config = dict(
    arch='swin',
    model='multi-label image tagger',
    crop_scale_min=1,
    norm='layernorm',
    hidden_act='quick_gelu',
    head_dim=32,
    fused_qkv=False,
    qk_norm=False,
    layer_scale_init=0.01,
    learning_rate=0.00082,
    max_steps=15500,
    epochs=4.9,
    warmup_steps=770,
)
Rows from block 9, named by matrix and row number. Rows with one number belong to one neuron. Each number is 200 + 20 x the weight over its row's rms, rounded and kept within 0 to 999. All counts start at 0. After the name is the row's rms in percent of the matrix's.
# fc1: MLP up (model.blocks.9.mlp.fc1.weight, 768x128), inputs 64-127
# fc2: MLP down (model.blocks.9.mlp.fc2.weight, 128x768, transposed), outputs 64-127
fc1.561,087,196,197,190,222,214,202,194,193,206,212,182,223,184,189,207,180,197,187,168,213,209,218,237,224,208,181,226,188,186,211,196,183,217,252,190,186,203,184,203,177,190,223,196,203,197,200,223,155,238,241,205,191,213,228,173,200,174,192,154,175,198,210,169,183
fc2.561,076,178,216,205,202,210,217,192,203,182,203,194,210,198,202,226,175,204,207,202,189,203,185,203,216,213,199,217,206,199,201,199,213,301,210,210,180,200,213,175,196,225,239,184,205,199,183,214,201,193,207,174,209,197,200,204,194,199,201,203,200,203,198,216,204
fc1.562,093,181,229,193,164,228,170,218,187,204,192,188,215,189,181,184,205,196,192,195,214,167,187,197,183,220,198,194,193,228,156,240,202,241,204,186,194,162,193,212,186,177,174,204,210,223,211,175,216,180,228,172,206,206,221,198,208,194,200,187,199,216,199,181,209
fc2.562,106,193,212,203,163,183,171,204,190,188,198,207,222,195,204,209,202,204,206,201,143,198,208,198,173,212,201,186,198,203,197,203,238,223,207,202,236,201,217,210,200,207,136,160,217,202,247,202,198,200,215,186,201,206,199,183,185,194,174,222,190,172,198,205,227
fc1.563,078,214,197,201,205,187,175,165,188,165,169,226,213,206,187,202,181,228,208,201,201,201,205,227,222,203,171,183,231,201,176,229,191,221,221,188,216,209,185,219,184,218,206,207,178,188,201,201,178,209,157,227,212,199,168,200,213,186,204,213,228,226,205,213,191
fc2.563,089,211,149,207,205,245,203,198,192,203,196,193,199,196,202,198,193,200,178,199,188,203,191,199,224,201,203,216,199,199,203,195,199,352,186,209,190,197,179,180,200,198,219,217,199,197,217,217,200,197,163,202,202,202,204,184,184,203,191,172,178,199,205,197,203
fc1.564,097,177,212,208,219,261,202,209,194,175,180,174,174,209,196,243,185,209,201,184,181,227,213,202,208,223,212,218,207,196,228,219,200,187,199,205,164,174,202,192,215,206,192,188,204,189,184,197,195,211,207,208,164,213,183,162,216,194,236,222,224,226,215,209,206
fc2.564,107,263,182,203,225,178,232,198,166,205,191,205,209,198,204,217,178,197,206,196,217,197,198,199,193,248,203,179,194,208,198,204,186,184,200,232,189,199,167,182,196,176,205,231,154,197,182,229,205,195,187,237,198,194,199,187,197,198,200,194,167,180,198,198,234
fc1.565,092,179,234,198,174,211,175,211,217,196,139,197,198,242,200,170,185,199,190,186,186,202,203,198,188,206,217,187,195,173,200,232,197,224,186,203,186,192,203,242,208,225,168,187,221,193,217,214,209,195,220,201,193,220,201,196,199,220,196,218,202,205,206,177,185
fc2.565,106,201,226,203,202,207,149,201,218,183,202,197,227,200,202,160,202,200,174,201,181,198,204,199,226,204,200,230,201,200,198,201,176,181,228,208,233,199,240,248,199,211,203,174,222,196,193,205,197,194,230,161,206,202,201,173,190,200,162,154,217,162,200,197,185
fc1.566,117,192,232,196,229,225,194,210,208,198,203,201,199,204,191,172,178,209,227,186,218,218,178,212,254,194,200,187,190,187,201,172,206,218,221,183,230,197,212,225,205,189,176,202,240,236,186,213,186,192,172,197,177,195,225,208,204,163,181,166,198,212,222,174,195
fc2.566,141,202,192,194,169,161,236,198,194,218,200,194,179,201,196,219,203,196,200,202,209,203,203,203,179,193,201,201,205,201,201,203,207,222,188,231,176,199,210,211,202,228,209,165,174,200,230,150,201,170,228,222,206,196,196,186,214,194,205,241,194,178,203,210,168
fc1.567,085,139,206,207,181,240,228,186,217,176,221,213,209,202,192,231,192,197,222,191,243,231,220,203,189,201,172,219,176,170,221,183,222,182,241,182,171,190,199,204,184,203,210,203,238,200,199,227,215,202,244,199,182,199,212,181,218,176,215,195,192,216,226,186,198
fc2.567,072,216,197,203,200,210,207,206,222,210,207,186,213,194,206,232,219,198,197,198,199,201,201,204,208,193,200,201,202,199,199,203,181,149,169,193,198,200,174,168,195,193,215,212,162,204,196,185,198,164,219,169,197,205,199,183,153,205,181,218,193,209,202,217,220
fc1.568,102,198,182,212,203,172,193,143,200,173,192,233,158,164,202,180,195,217,243,212,220,214,182,191,224,184,220,176,175,206,202,197,208,258,204,200,188,187,219,203,169,241,214,214,204,178,191,211,183,191,166,231,229,245,209,222,197,201,187,207,199,193,173,192,188
fc2.568,121,226,177,198,221,204,202,198,196,223,201,197,205,196,203,217,213,200,200,197,174,203,200,200,228,226,202,202,197,200,198,206,186,287,206,202,230,201,197,168,204,158,178,192,208,200,169,187,199,220,211,193,204,201,197,171,213,198,219,159,203,167,201,178,198
fc1.569,090,191,190,203,155,184,183,214,210,212,182,211,209,193,200,195,199,203,195,202,208,264,221,217,166,214,201,225,196,168,215,214,210,190,247,198,204,187,203,215,201,197,178,200,222,185,209,215,197,203,238,195,194,215,224,216,215,212,183,207,205,164,232,184,194
fc2.569,074,196,212,204,222,219,193,197,210,199,199,167,230,205,201,202,195,198,198,204,188,202,202,199,205,215,200,195,205,199,199,198,229,139,187,220,188,198,189,199,200,203,224,209,200,203,200,195,206,201,208,222,191,197,197,180,181,199,202,197,177,195,198,191,227
fc1.570,096,204,179,183,195,181,163,190,166,181,196,230,206,185,203,190,192,234,230,194,211,223,188,229,209,188,187,163,203,185,190,220,186,240,211,217,247,202,185,213,183,216,201,170,192,220,220,219,202,215,172,228,201,232,213,211,227,201,216,189,213,211,212,203,185
fc2.570,104,206,182,206,182,206,198,203,218,225,198,193,196,201,207,237,188,199,167,200,201,196,205,196,199,208,202,215,197,200,195,202,172,334,183,243,187,198,180,176,202,180,196,184,174,202,190,190,197,182,211,209,198,201,203,152,202,199,239,166,202,210,199,188,202
fc1.571,107,189,192,194,211,195,220,219,208,216,189,215,198,201,214,188,215,194,216,157,188,194,222,228,208,206,194,225,207,226,189,209,163,225,213,161,228,211,181,177,174,197,166,197,205,240,199,219,188,231,198,153,222,196,167,168,201,173,186,161,190,220,218,212,184
fc2.571,091,196,206,199,194,195,227,199,236,232,196,193,220,192,206,166,181,200,182,200,167,199,175,201,207,182,199,216,198,203,203,207,183,290,177,198,187,201,183,194,202,222,169,167,241,207,215,224,196,168,204,202,196,201,206,189,190,197,186,185,165,196,199,196,207
fc1.572,084,201,191,191,187,216,208,200,231,212,226,177,223,179,214,170,185,216,187,220,206,245,166,193,199,184,170,193,182,192,183,197,215,200,219,229,224,185,224,188,229,182,210,159,207,169,182,177,203,205,226,184,191,195,196,185,191,186,224,139,181,177,169,201,196
fc2.572,087,186,216,193,148,213,188,202,215,188,203,175,209,196,194,152,169,198,201,201,187,198,191,199,191,177,198,222,199,197,203,206,158,165,195,192,232,201,207,212,199,200,228,180,243,204,198,210,202,124,216,201,208,204,197,171,199,198,200,186,215,221,203,206,178
fc1.573,093,181,200,201,186,207,179,172,191,177,188,211,195,181,223,198,229,217,231,185,209,190,194,229,213,173,204,149,203,193,186,209,173,263,197,216,214,193,208,205,186,214,208,163,213,215,194,187,179,184,185,207,192,218,197,234,237,178,203,187,231,230,199,207,189
fc2.573,132,215,181,203,195,197,197,203,220,207,205,190,175,199,202,202,222,202,213,198,207,198,203,200,217,183,202,171,200,202,201,203,157,304,169,224,201,199,189,171,201,195,209,160,164,196,219,188,199,193,202,233,193,205,203,154,211,197,248,177,212,217,200,201,191
fc1.574,055,193,200,206,264,224,199,189,236,212,197,204,194,209,207,211,226,215,213,205,176,165,174,217,278,192,192,207,194,194,225,200,156,200,217,177,191,224,182,177,186,197,219,200,185,230,177,199,210,205,218,174,207,213,192,177,172,162,223,175,194,223,210,185,187
fc2.574,052,193,216,197,234,200,192,205,199,199,198,215,225,200,200,213,229,202,231,206,184,200,210,205,216,223,192,218,197,200,193,192,218,205,189,184,221,195,184,186,202,200,188,205,197,199,196,177,200,204,193,169,198,193,196,199,184,199,205,216,208,178,205,189,223
fc1.575,102,199,180,197,179,235,221,155,177,199,198,211,208,163,225,203,213,220,186,187,211,219,227,223,185,160,202,199,218,182,189,217,177,218,215,167,245,207,188,199,174,182,219,191,217,224,218,250,195,210,211,188,220,213,209,189,194,183,187,160,196,242,199,197,197
fc2.575,084,201,217,200,196,151,215,199,230,235,198,175,192,208,195,216,198,197,181,198,220,198,201,202,221,214,200,201,199,201,192,193,210,286,213,205,211,194,210,177,197,186,205,216,209,200,167,186,203,192,193,195,200,197,201,204,196,207,168,190,209,188,199,179,219
fc1.576,125,196,216,179,202,196,181,200,170,177,214,235,186,192,209,193,191,217,202,190,226,201,212,228,200,199,208,184,173,240,212,223,196,194,231,190,179,144,225,203,219,210,176,207,217,183,200,214,205,220,194,216,177,203,196,268,239,198,207,198,253,205,194,183,213
fc2.576,091,207,202,202,190,205,229,200,190,206,201,192,192,195,202,205,224,202,201,206,232,201,195,197,187,176,202,227,198,206,197,204,196,131,196,144,192,197,213,177,202,167,212,232,190,199,189,213,200,219,168,195,200,198,198,229,178,207,171,175,209,190,198,184,228
fc1.577,098,177,204,192,212,224,185,202,210,194,225,215,224,184,165,206,175,196,174,202,176,226,200,217,212,206,197,234,203,165,190,191,177,219,251,215,195,207,202,207,207,195,205,176,220,190,178,221,182,203,240,193,181,194,199,158,200,184,220,177,175,212,203,180,156
fc2.577,085,175,233,197,204,233,188,198,211,176,196,174,177,200,210,241,197,203,210,196,182,194,201,199,210,207,202,213,197,203,202,202,198,244,189,190,156,205,218,196,203,225,233,200,192,202,202,170,203,184,174,184,205,195,191,195,191,200,232,228,222,236,203,193,210
fc1.578,091,217,238,192,190,213,216,165,221,211,177,171,194,186,204,153,193,231,188,182,205,190,206,203,201,184,175,185,217,179,206,213,202,203,203,207,195,189,209,226,210,200,208,147,203,195,159,165,173,190,238,202,179,189,184,219,199,217,176,180,223,201,185,184,188
fc2.578,100,226,185,196,206,156,215,200,212,217,205,218,186,203,201,186,217,200,195,198,202,197,200,202,211,165,192,171,198,189,198,200,203,156,162,210,220,198,173,205,198,234,217,187,190,201,191,186,199,176,229,213,203,193,193,191,198,201,204,212,215,200,199,209,178
fc1.579,107,189,235,211,194,219,222,221,184,206,181,173,217,242,236,199,238,195,205,200,199,218,204,202,213,207,196,172,217,206,218,171,192,232,221,199,223,187,170,184,183,189,179,183,211,192,191,189,212,214,196,208,153,201,140,169,240,174,193,154,197,173,197,179,210
fc2.579,113,187,230,200,196,209,253,195,174,201,201,182,184,206,196,211,187,199,232,200,193,202,210,201,178,216,200,181,198,194,200,202,217,281,197,210,201,205,190,187,200,192,207,217,230,203,193,196,199,179,212,230,200,202,201,157,223,200,211,191,174,173,201,211,167
fc1.580,137,201,228,180,183,153,162,196,203,221,210,218,166,162,218,188,224,222,200,190,214,261,186,230,202,204,204,209,202,204,209,177,191,209,262,221,203,150,207,206,203,191,167,175,207,191,188,187,210,221,215,195,177,205,195,240,224,203,211,203,227,204,204,197,221
fc2.580,098,201,208,201,195,204,174,202,186,205,197,200,174,190,199,187,205,199,195,201,192,201,197,196,187,198,200,206,203,204,197,199,210,145,225,224,211,201,213,232,203,203,189,194,203,196,219,188,205,197,186,209,202,205,205,218,210,197,207,209,197,211,199,210,223
fc1.581,123,195,226,185,183,214,136,192,239,196,219,198,219,191,191,206,192,202,203,209,209,201,171,194,209,236,175,216,210,196,198,194,195,254,212,205,196,197,184,180,183,213,175,198,184,198,165,159,211,176,232,186,176,214,222,218,194,179,201,196,219,181,200,161,201
fc2.581,180,217,226,201,157,201,153,200,224,237,199,218,228,193,196,191,199,199,192,203,186,203,193,202,176,203,199,208,199,200,200,203,202,183,215,186,234,200,205,193,200,164,160,211,186,201,193,151,195,200,204,155,202,198,197,204,199,201,180,211,231,209,204,220,208
fc1.582,062,185,202,230,193,198,198,174,231,193,173,172,214,183,224,207,191,182,218,228,192,206,198,171,192,204,180,170,198,205,207,179,204,170,206,193,189,211,171,179,185,199,230,196,193,184,215,211,207,167,209,226,247,188,225,186,145,193,229,186,208,203,172,207,205
fc2.582,057,199,229,197,200,207,200,199,213,199,198,188,214,202,202,215,183,198,209,206,208,204,202,196,221,198,197,204,198,200,201,205,195,32,213,198,215,199,185,187,200,201,198,188,192,198,180,196,202,187,205,193,197,201,200,181,190,198,199,188,194,203,203,197,201
fc1.583,103,200,220,199,216,198,163,173,226,191,229,194,165,203,187,202,213,222,221,206,184,184,163,206,247,204,174,208,214,211,235,185,162,238,217,196,219,219,203,180,230,203,193,200,180,232,182,162,202,204,197,224,196,205,198,254,199,183,234,174,200,172,203,188,200
fc2.583,108,214,207,200,228,219,172,200,228,232,198,182,248,203,202,210,197,200,194,197,196,196,201,198,213,233,194,210,203,200,202,198,197,253,188,188,199,196,168,165,204,181,173,223,184,203,190,141,197,209,245,160,192,200,199,220,179,195,180,201,213,172,201,185,225
fc1.584,113,200,193,204,193,233,205,213,190,178,224,246,244,194,186,171,184,182,166,212,174,183,187,217,197,159,191,214,192,224,190,237,169,212,205,178,215,216,221,202,196,196,215,211,223,206,181,224,202,183,186,180,214,198,173,226,196,182,198,182,205,229,184,201,169
fc2.584,110,180,197,204,179,252,195,195,174,163,206,211,178,198,200,226,185,199,175,204,208,195,208,198,166,175,196,195,195,201,198,204,191,227,182,204,171,199,197,187,203,227,227,211,198,199,187,214,199,202,175,198,201,196,196,158,196,194,197,205,248,263,197,213,212
fc1.585,097,191,183,203,179,229,199,220,221,206,179,223,173,190,218,201,230,166,202,166,225,217,212,216,201,215,227,204,154,216,233,182,219,223,197,192,179,155,203,226,181,187,196,187,212,233,195,193,157,219,182,160,196,182,192,203,215,197,209,206,191,203,209,213,199
fc2.585,102,224,207,194,201,184,216,202,222,223,197,174,200,199,202,173,207,198,197,204,212,204,201,203,197,207,206,195,200,195,201,196,222,304,220,197,227,207,188,230,191,178,235,198,203,201,207,227,199,199,198,203,202,197,202,172,226,197,180,187,162,204,203,207,202
fc1.586,099,199,246,190,177,228,171,175,213,204,232,191,196,192,177,205,203,210,208,199,218,169,189,184,202,226,167,210,165,190,180,219,200,237,198,206,184,182,171,196,192,189,190,205,215,219,180,161,218,181,202,191,180,216,223,206,225,186,200,196,218,229,211,134,212
fc2.586,121,221,214,203,166,186,160,202,221,218,193,197,257,199,202,222,201,201,205,198,186,208,205,200,196,225,202,198,197,199,197,200,195,193,198,193,220,196,207,188,198,165,165,182,191,202,212,172,197,201,177,176,197,199,200,186,179,196,159,193,221,179,203,206,214
fc1.587,106,164,175,191,203,223,166,215,201,148,192,197,211,217,191,210,191,224,188,170,201,205,194,234,225,210,203,187,185,161,226,188,205,256,192,234,211,211,180,237,208,230,186,168,211,205,205,220,203,245,198,193,192,229,220,197,213,200,221,172,180,200,206,203,210
fc2.587,115,207,223,200,157,160,194,203,216,226,199,188,182,200,202,181,215,192,216,201,196,203,195,198,203,186,201,206,200,198,200,193,169,325,174,178,206,198,228,219,201,195,210,162,196,196,212,203,207,157,235,192,203,199,199,210,180,202,195,198,226,190,196,227,156
fc1.588,089,194,202,202,172,200,215,229,184,172,188,224,239,214,216,206,194,215,187,226,211,216,192,195,188,190,172,170,213,194,157,201,215,213,184,230,257,214,195,210,215,181,217,213,234,219,185,216,220,185,204,205,181,236,200,229,242,182,200,169,211,200,183,214,199
fc2.588,097,196,250,199,185,248,196,204,227,184,203,196,218,189,199,177,189,203,191,197,198,202,192,200,206,231,198,217,206,202,197,199,166,224,238,170,215,197,217,242,197,161,223,199,259,197,185,227,203,204,208,189,198,200,201,193,209,207,196,199,224,225,203,190,181
fc1.589,112,191,191,178,191,195,203,225,164,210,183,166,199,232,237,193,233,213,213,158,201,219,222,223,193,232,179,179,195,193,224,186,178,228,219,200,230,166,178,205,197,198,175,179,195,224,193,209,181,217,196,197,169,169,197,174,233,198,219,186,200,187,247,192,183
fc2.589,094,181,230,202,193,209,199,196,184,211,208,167,219,205,197,188,182,200,191,204,181,200,191,200,187,208,198,207,198,204,197,199,208,307,207,201,204,192,180,190,197,208,177,187,222,197,180,220,199,218,216,190,193,197,204,177,239,209,223,173,181,180,196,202,199
fc1.590,084,202,176,197,189,198,201,187,166,168,209,218,218,211,172,185,165,210,208,221,224,229,186,199,202,188,175,153,244,207,151,212,207,219,202,210,235,214,207,205,185,207,217,209,211,177,196,189,207,176,171,223,191,229,193,222,243,179,209,187,235,210,184,197,171
fc2.590,080,215,189,206,210,220,201,197,232,202,199,211,198,184,200,200,205,204,182,205,180,200,207,201,202,235,195,232,200,204,197,192,183,300,199,180,212,197,178,200,195,179,224,206,223,199,198,236,199,223,163,209,205,193,201,175,196,200,216,184,190,192,199,184,195
fc1.591,111,196,241,190,210,206,209,193,197,217,210,239,204,222,197,161,193,223,211,219,196,204,196,215,225,169,211,217,182,223,180,196,159,213,209,174,226,204,207,223,191,184,181,205,226,225,195,203,240,225,175,162,207,176,203,214,171,179,193,181,192,210,196,213,200
fc2.591,098,198,170,200,204,161,227,205,189,204,201,200,182,203,199,170,196,200,185,202,228,194,197,199,189,196,202,198,196,194,202,197,240,217,166,167,205,202,209,240,203,224,186,188,188,201,227,206,195,193,228,211,201,201,207,243,209,199,186,256,179,176,200,201,196
fc1.592,092,196,193,211,165,192,199,201,199,217,179,210,217,193,205,203,205,205,192,190,199,252,234,224,165,209,198,230,201,166,220,222,202,187,243,185,204,197,196,214,191,184,188,196,218,192,216,222,199,202,240,195,194,220,222,204,214,204,187,202,197,182,241,171,193
fc2.592,075,196,212,203,211,214,195,199,211,195,200,176,232,208,200,208,194,201,192,202,183,200,194,201,204,222,202,195,201,196,198,197,221,145,191,219,202,196,184,199,203,202,213,213,201,203,189,194,205,201,205,212,194,197,194,175,186,199,198,202,178,195,197,190,218
fc1.593,076,170,191,162,175,152,203,250,201,192,184,212,200,213,231,175,222,203,219,187,201,190,195,208,194,219,213,154,197,213,225,176,214,243,182,232,197,172,213,231,155,211,191,178,204,168,208,196,199,202,187,203,169,199,171,191,241,190,197,221,187,212,193,237,195
fc2.593,071,226,234,197,209,221,245,198,173,204,195,199,197,186,200,183,198,205,187,200,203,200,210,200,206,216,194,201,203,196,207,197,212,298,225,175,238,203,235,235,202,182,193,198,210,200,190,180,203,208,213,158,203,204,200,218,199,202,213,200,196,159,203,172,202
fc1.594,097,186,201,201,209,248,170,212,210,167,180,185,196,170,218,244,224,203,223,180,196,214,206,217,205,244,216,200,188,198,217,228,209,208,199,221,173,176,209,195,199,194,203,207,208,169,197,207,194,211,163,213,169,242,181,177,211,181,239,215,218,199,233,177,181
fc2.594,101,210,191,197,217,173,256,199,172,206,193,209,186,201,202,191,201,197,208,198,215,206,199,197,204,190,201,202,196,204,197,201,208,235,187,189,169,196,217,198,202,191,236,226,179,197,219,241,203,192,179,254,201,197,200,203,218,206,212,197,167,248,205,204,201
fc1.595,091,207,204,180,169,193,201,199,182,165,186,205,241,218,191,217,193,234,223,227,210,223,207,192,183,201,158,181,237,181,150,211,201,210,185,206,257,224,177,202,208,193,214,204,207,187,200,206,238,185,183,210,184,200,191,201,256,178,210,186,224,210,217,183,179
fc2.595,095,198,205,202,197,214,202,200,205,175,203,198,216,191,198,191,201,205,185,198,211,205,196,206,216,219,203,210,200,198,200,195,204,267,214,191,205,194,194,252,197,172,236,203,252,197,220,232,198,214,166,199,199,198,199,203,204,206,192,183,190,186,200,194,217
fc1.596,102,148,220,216,171,247,187,199,236,195,174,177,204,200,225,178,195,197,186,189,199,189,207,202,189,177,197,176,187,176,195,215,202,229,189,202,184,198,201,223,179,210,188,151,252,200,210,189,176,199,228,210,171,238,206,195,207,204,200,195,206,232,197,159,190
fc2.596,137,223,220,201,182,181,182,202,226,215,204,202,222,200,198,204,195,203,213,198,184,199,199,201,233,238,201,190,201,204,200,197,161,220,195,228,239,199,218,200,201,186,176,153,193,199,189,173,198,177,257,196,199,201,199,156,188,198,208,182,210,138,200,183,184
fc1.597,082,176,214,196,178,218,185,214,216,191,142,204,205,218,200,192,171,195,193,208,198,202,203,190,192,205,217,181,183,159,208,217,206,239,181,229,182,204,210,241,213,230,196,171,229,183,190,218,205,191,223,206,176,226,195,199,187,209,200,216,197,212,182,195,162
fc2.597,101,197,224,200,196,225,161,200,203,205,203,203,219,200,201,148,201,198,185,200,196,198,204,200,212,221,202,227,199,203,199,201,171,202,240,204,250,199,231,243,197,194,186,176,222,198,188,207,201,203,234,160,203,199,200,171,209,199,166,165,232,177,203,199,176
fc1.598,131,166,220,194,208,195,177,198,200,187,215,207,187,194,209,213,202,203,208,192,189,232,218,224,205,216,206,215,170,182,233,201,218,194,253,229,201,148,237,207,235,228,182,208,231,171,206,193,217,218,199,195,178,204,197,219,247,198,198,213,228,175,219,172,178
fc2.598,087,176,209,202,192,182,194,202,195,184,202,184,188,198,198,206,202,205,207,203,198,194,194,200,191,199,198,195,202,193,197,201,231,126,209,192,208,197,199,209,198,222,209,210,207,202,201,194,198,216,178,201,193,204,202,222,204,199,198,215,210,188,202,188,197
fc1.599,083,183,206,194,188,210,187,212,214,179,225,197,214,218,184,192,171,189,193,218,212,196,172,176,206,223,175,174,217,199,169,210,191,228,208,234,222,200,195,184,226,214,221,220,217,172,173,173,215,176,200,214,165,214,203,202,214,191,187,178,229,214,176,176,174
fc2.599,094,217,207,200,198,225,190,203,237,215,207,228,205,194,198,175,180,203,196,197,223,208,196,201,214,228,204,211,204,195,198,201,177,243,241,179,228,199,197,214,199,166,203,218,223,200,180,211,198,219,202,169,199,201,203,182,218,200,168,180,212,223,202,202,188
fc1.600,066,216,182,207,250,196,196,192,227,220,189,184,205,189,204,209,214,204,214,193,172,190,191,208,234,216,192,199,214,195,230,206,175,178,214,169,203,236,166,172,181,190,209,217,163,205,214,212,205,196,217,194,223,199,231,178,153,194,208,195,180,201,222,187,201
fc2.600,062,196,214,200,228,202,198,203,205,199,196,216,220,202,201,195,199,201,218,204,194,203,197,201,219,216,199,200,197,195,203,198,209,138,213,192,214,196,182,185,206,195,201,218,194,198,192,191,196,193,201,196,204,198,200,190,191,201,194,207,196,199,203,202,216
fc1.601,087,213,163,196,184,218,215,195,176,193,234,207,209,174,211,231,205,221,181,209,201,220,201,222,197,171,188,190,210,226,204,228,168,218,207,213,227,204,202,182,167,194,222,192,182,198,195,183,195,186,187,187,208,225,200,197,209,165,224,144,202,239,162,231,199
fc2.601,092,182,248,196,192,187,184,195,203,176,199,163,206,191,201,161,196,205,197,204,247,195,193,204,226,179,196,181,197,199,200,197,188,245,206,187,233,205,203,209,201,190,232,179,227,202,191,216,198,214,201,200,201,198,200,178,198,206,232,153,230,193,203,188,220
fc1.602,086,172,195,226,177,204,227,221,185,196,193,189,182,206,195,200,194,186,194,172,240,211,202,195,208,193,207,200,196,191,181,168,216,235,216,168,217,169,187,192,238,201,194,201,216,221,185,177,183,210,210,187,175,166,200,224,190,218,186,192,211,176,207,198,210
fc2.602,118,186,163,197,195,210,192,201,210,200,200,224,191,203,201,187,206,202,207,200,213,201,197,198,198,185,199,164,203,192,198,202,187,230,193,208,201,201,185,204,203,211,180,188,208,201,218,203,199,200,205,216,198,201,199,174,214,203,222,192,195,236,199,210,187
fc1.603,087,175,236,199,233,218,218,173,213,210,186,214,224,184,196,199,189,193,191,194,185,224,202,217,233,179,203,223,199,184,208,174,180,205,250,180,181,204,201,197,175,191,229,203,228,206,197,230,201,220,247,189,198,198,209,181,193,164,200,174,164,223,197,176,201
fc2.603,071,173,250,198,205,207,197,203,207,187,201,176,207,199,202,206,192,203,196,197,199,197,200,198,201,209,193,207,201,197,200,202,223,235,197,192,175,200,212,199,200,222,207,196,204,200,208,187,198,184,211,176,204,201,202,209,184,196,185,222,217,197,202,209,222
fc1.604,084,203,211,189,225,234,222,184,189,222,219,254,202,214,191,188,201,199,181,201,192,174,199,216,228,161,210,230,173,232,192,210,148,206,207,166,213,209,200,197,180,189,187,214,222,208,178,198,217,223,190,174,211,187,178,185,192,181,196,169,198,233,153,186,213
fc2.604,065,180,210,202,189,189,201,202,191,188,194,186,193,197,201,190,170,199,211,202,242,205,194,203,209,206,205,191,199,203,203,194,199,290,192,196,191,211,209,209,202,215,189,126,201,196,215,182,200,193,240,187,199,194,206,222,214,193,228,196,222,187,197,198,203
fc1.605,090,188,226,184,184,177,206,250,212,217,178,190,196,229,226,183,225,204,218,172,199,226,212,239,195,231,197,213,173,214,206,162,195,238,219,173,212,171,166,203,158,189,196,199,197,196,184,196,186,216,178,181,201,170,149,183,228,168,194,191,197,186,229,207,194
fc2.605,096,202,238,199,201,199,239,201,235,227,198,175,195,194,202,169,190,205,228,201,205,201,190,202,205,202,201,205,196,194,200,200,206,320,210,199,210,200,200,194,197,184,199,193,229,201,200,184,200,183,229,223,196,201,200,198,227,200,210,170,149,165,203,194,190
fc1.606,106,192,250,203,216,188,183,162,219,208,192,219,212,151,211,191,198,197,178,182,177,257,188,213,228,200,189,223,206,193,216,182,188,209,251,183,206,186,206,225,179,182,199,180,230,209,193,194,196,192,242,170,213,184,216,190,198,182,204,195,188,199,196,190,219
fc2.606,091,198,234,196,205,211,194,199,205,209,198,160,179,200,198,215,199,198,211,197,185,195,207,202,180,213,199,194,201,198,202,200,203,228,211,225,175,201,207,200,196,201,211,186,189,199,215,172,202,172,222,197,201,201,208,205,198,196,239,222,193,225,204,204,238
fc1.607,091,199,217,203,179,199,194,208,197,207,197,180,212,201,208,181,203,186,213,198,249,161,215,204,195,176,187,211,176,197,191,207,223,244,185,212,181,203,214,229,172,191,220,167,228,197,178,188,187,189,219,201,173,218,172,265,216,188,163,206,230,199,197,191,183
fc2.607,142,228,171,199,216,211,231,203,180,203,200,206,199,203,200,221,190,200,201,199,214,203,199,201,210,249,196,211,198,200,199,202,181,234,199,225,190,201,192,193,202,185,210,200,171,197,190,229,199,195,222,227,199,196,203,160,203,196,176,219,211,193,203,188,185
fc1.608,114,190,222,184,194,181,196,218,170,209,170,176,191,213,245,199,226,212,225,176,209,250,209,219,198,230,186,180,196,172,228,170,181,225,243,220,226,153,185,205,198,194,190,182,215,211,196,205,189,210,220,208,176,195,197,184,250,181,204,188,209,179,237,195,185
fc2.608,096,181,246,200,202,206,196,195,179,214,202,184,182,203,198,218,185,198,209,202,192,202,201,199,192,208,197,198,199,203,197,195,210,290,245,237,191,199,202,186,196,197,183,192,229,197,182,189,197,186,223,203,195,193,211,192,239,205,202,181,178,201,197,219,227
fc1.609,094,168,195,191,200,197,194,235,209,198,191,202,191,206,241,190,197,226,224,162,198,186,218,221,194,222,210,203,174,201,196,173,183,241,220,168,193,187,177,224,142,209,186,186,214,229,212,228,171,199,204,185,219,201,194,173,205,211,188,197,197,219,224,216,168
fc2.609,084,202,210,199,184,204,222,204,240,236,192,222,173,197,203,184,176,207,205,196,190,193,183,202,206,194,196,207,195,203,205,200,184,315,208,192,197,194,206,181,202,201,153,194,232,202,193,183,199,186,202,236,195,204,199,220,213,199,229,184,167,172,205,186,201
fc1.610,073,177,200,201,193,178,184,225,214,194,176,200,199,215,193,184,216,193,219,152,228,179,201,262,221,226,192,220,211,220,189,194,176,265,232,160,214,172,171,218,160,192,202,179,171,214,208,196,183,213,215,161,208,186,190,186,222,169,185,181,189,205,216,234,200
fc2.610,095,187,223,196,192,201,208,199,240,230,194,171,212,196,198,148,167,204,181,200,167,200,177,205,200,183,201,198,197,201,201,204,191,319,182,207,191,195,203,202,199,211,172,168,243,202,207,197,198,169,214,211,199,204,200,195,208,203,228,183,168,195,202,192,184
fc1.611,100,171,201,210,193,203,201,173,207,200,223,229,185,180,188,246,212,204,196,206,221,240,215,202,200,211,179,237,187,177,214,213,205,189,250,214,167,163,192,198,208,202,196,180,208,180,185,206,211,216,233,194,163,216,192,190,232,190,214,196,211,209,212,178,208
fc2.611,068,203,173,206,192,200,197,198,212,209,207,198,186,201,201,183,202,204,186,203,190,195,211,203,187,209,201,197,200,193,196,200,187,114,180,180,239,202,170,206,194,198,188,197,171,201,198,202,197,186,209,172,199,202,199,170,197,200,204,196,187,197,199,225,205
fc1.612,090,191,232,204,181,221,186,213,195,180,234,161,170,214,194,229,212,214,194,199,215,199,200,204,206,217,186,206,221,225,217,196,195,233,221,214,205,185,211,207,213,197,206,198,180,185,184,153,187,207,189,214,182,181,163,222,205,208,206,202,221,199,213,223,230
fc2.612,103,215,224,200,197,230,181,201,184,206,199,199,209,204,199,240,169,199,176,201,168,204,197,200,200,221,207,199,201,200,203,199,163,259,223,228,234,203,179,164,202,196,180,228,187,201,176,179,200,187,222,187,200,200,193,161,214,196,189,205,222,199,199,211,179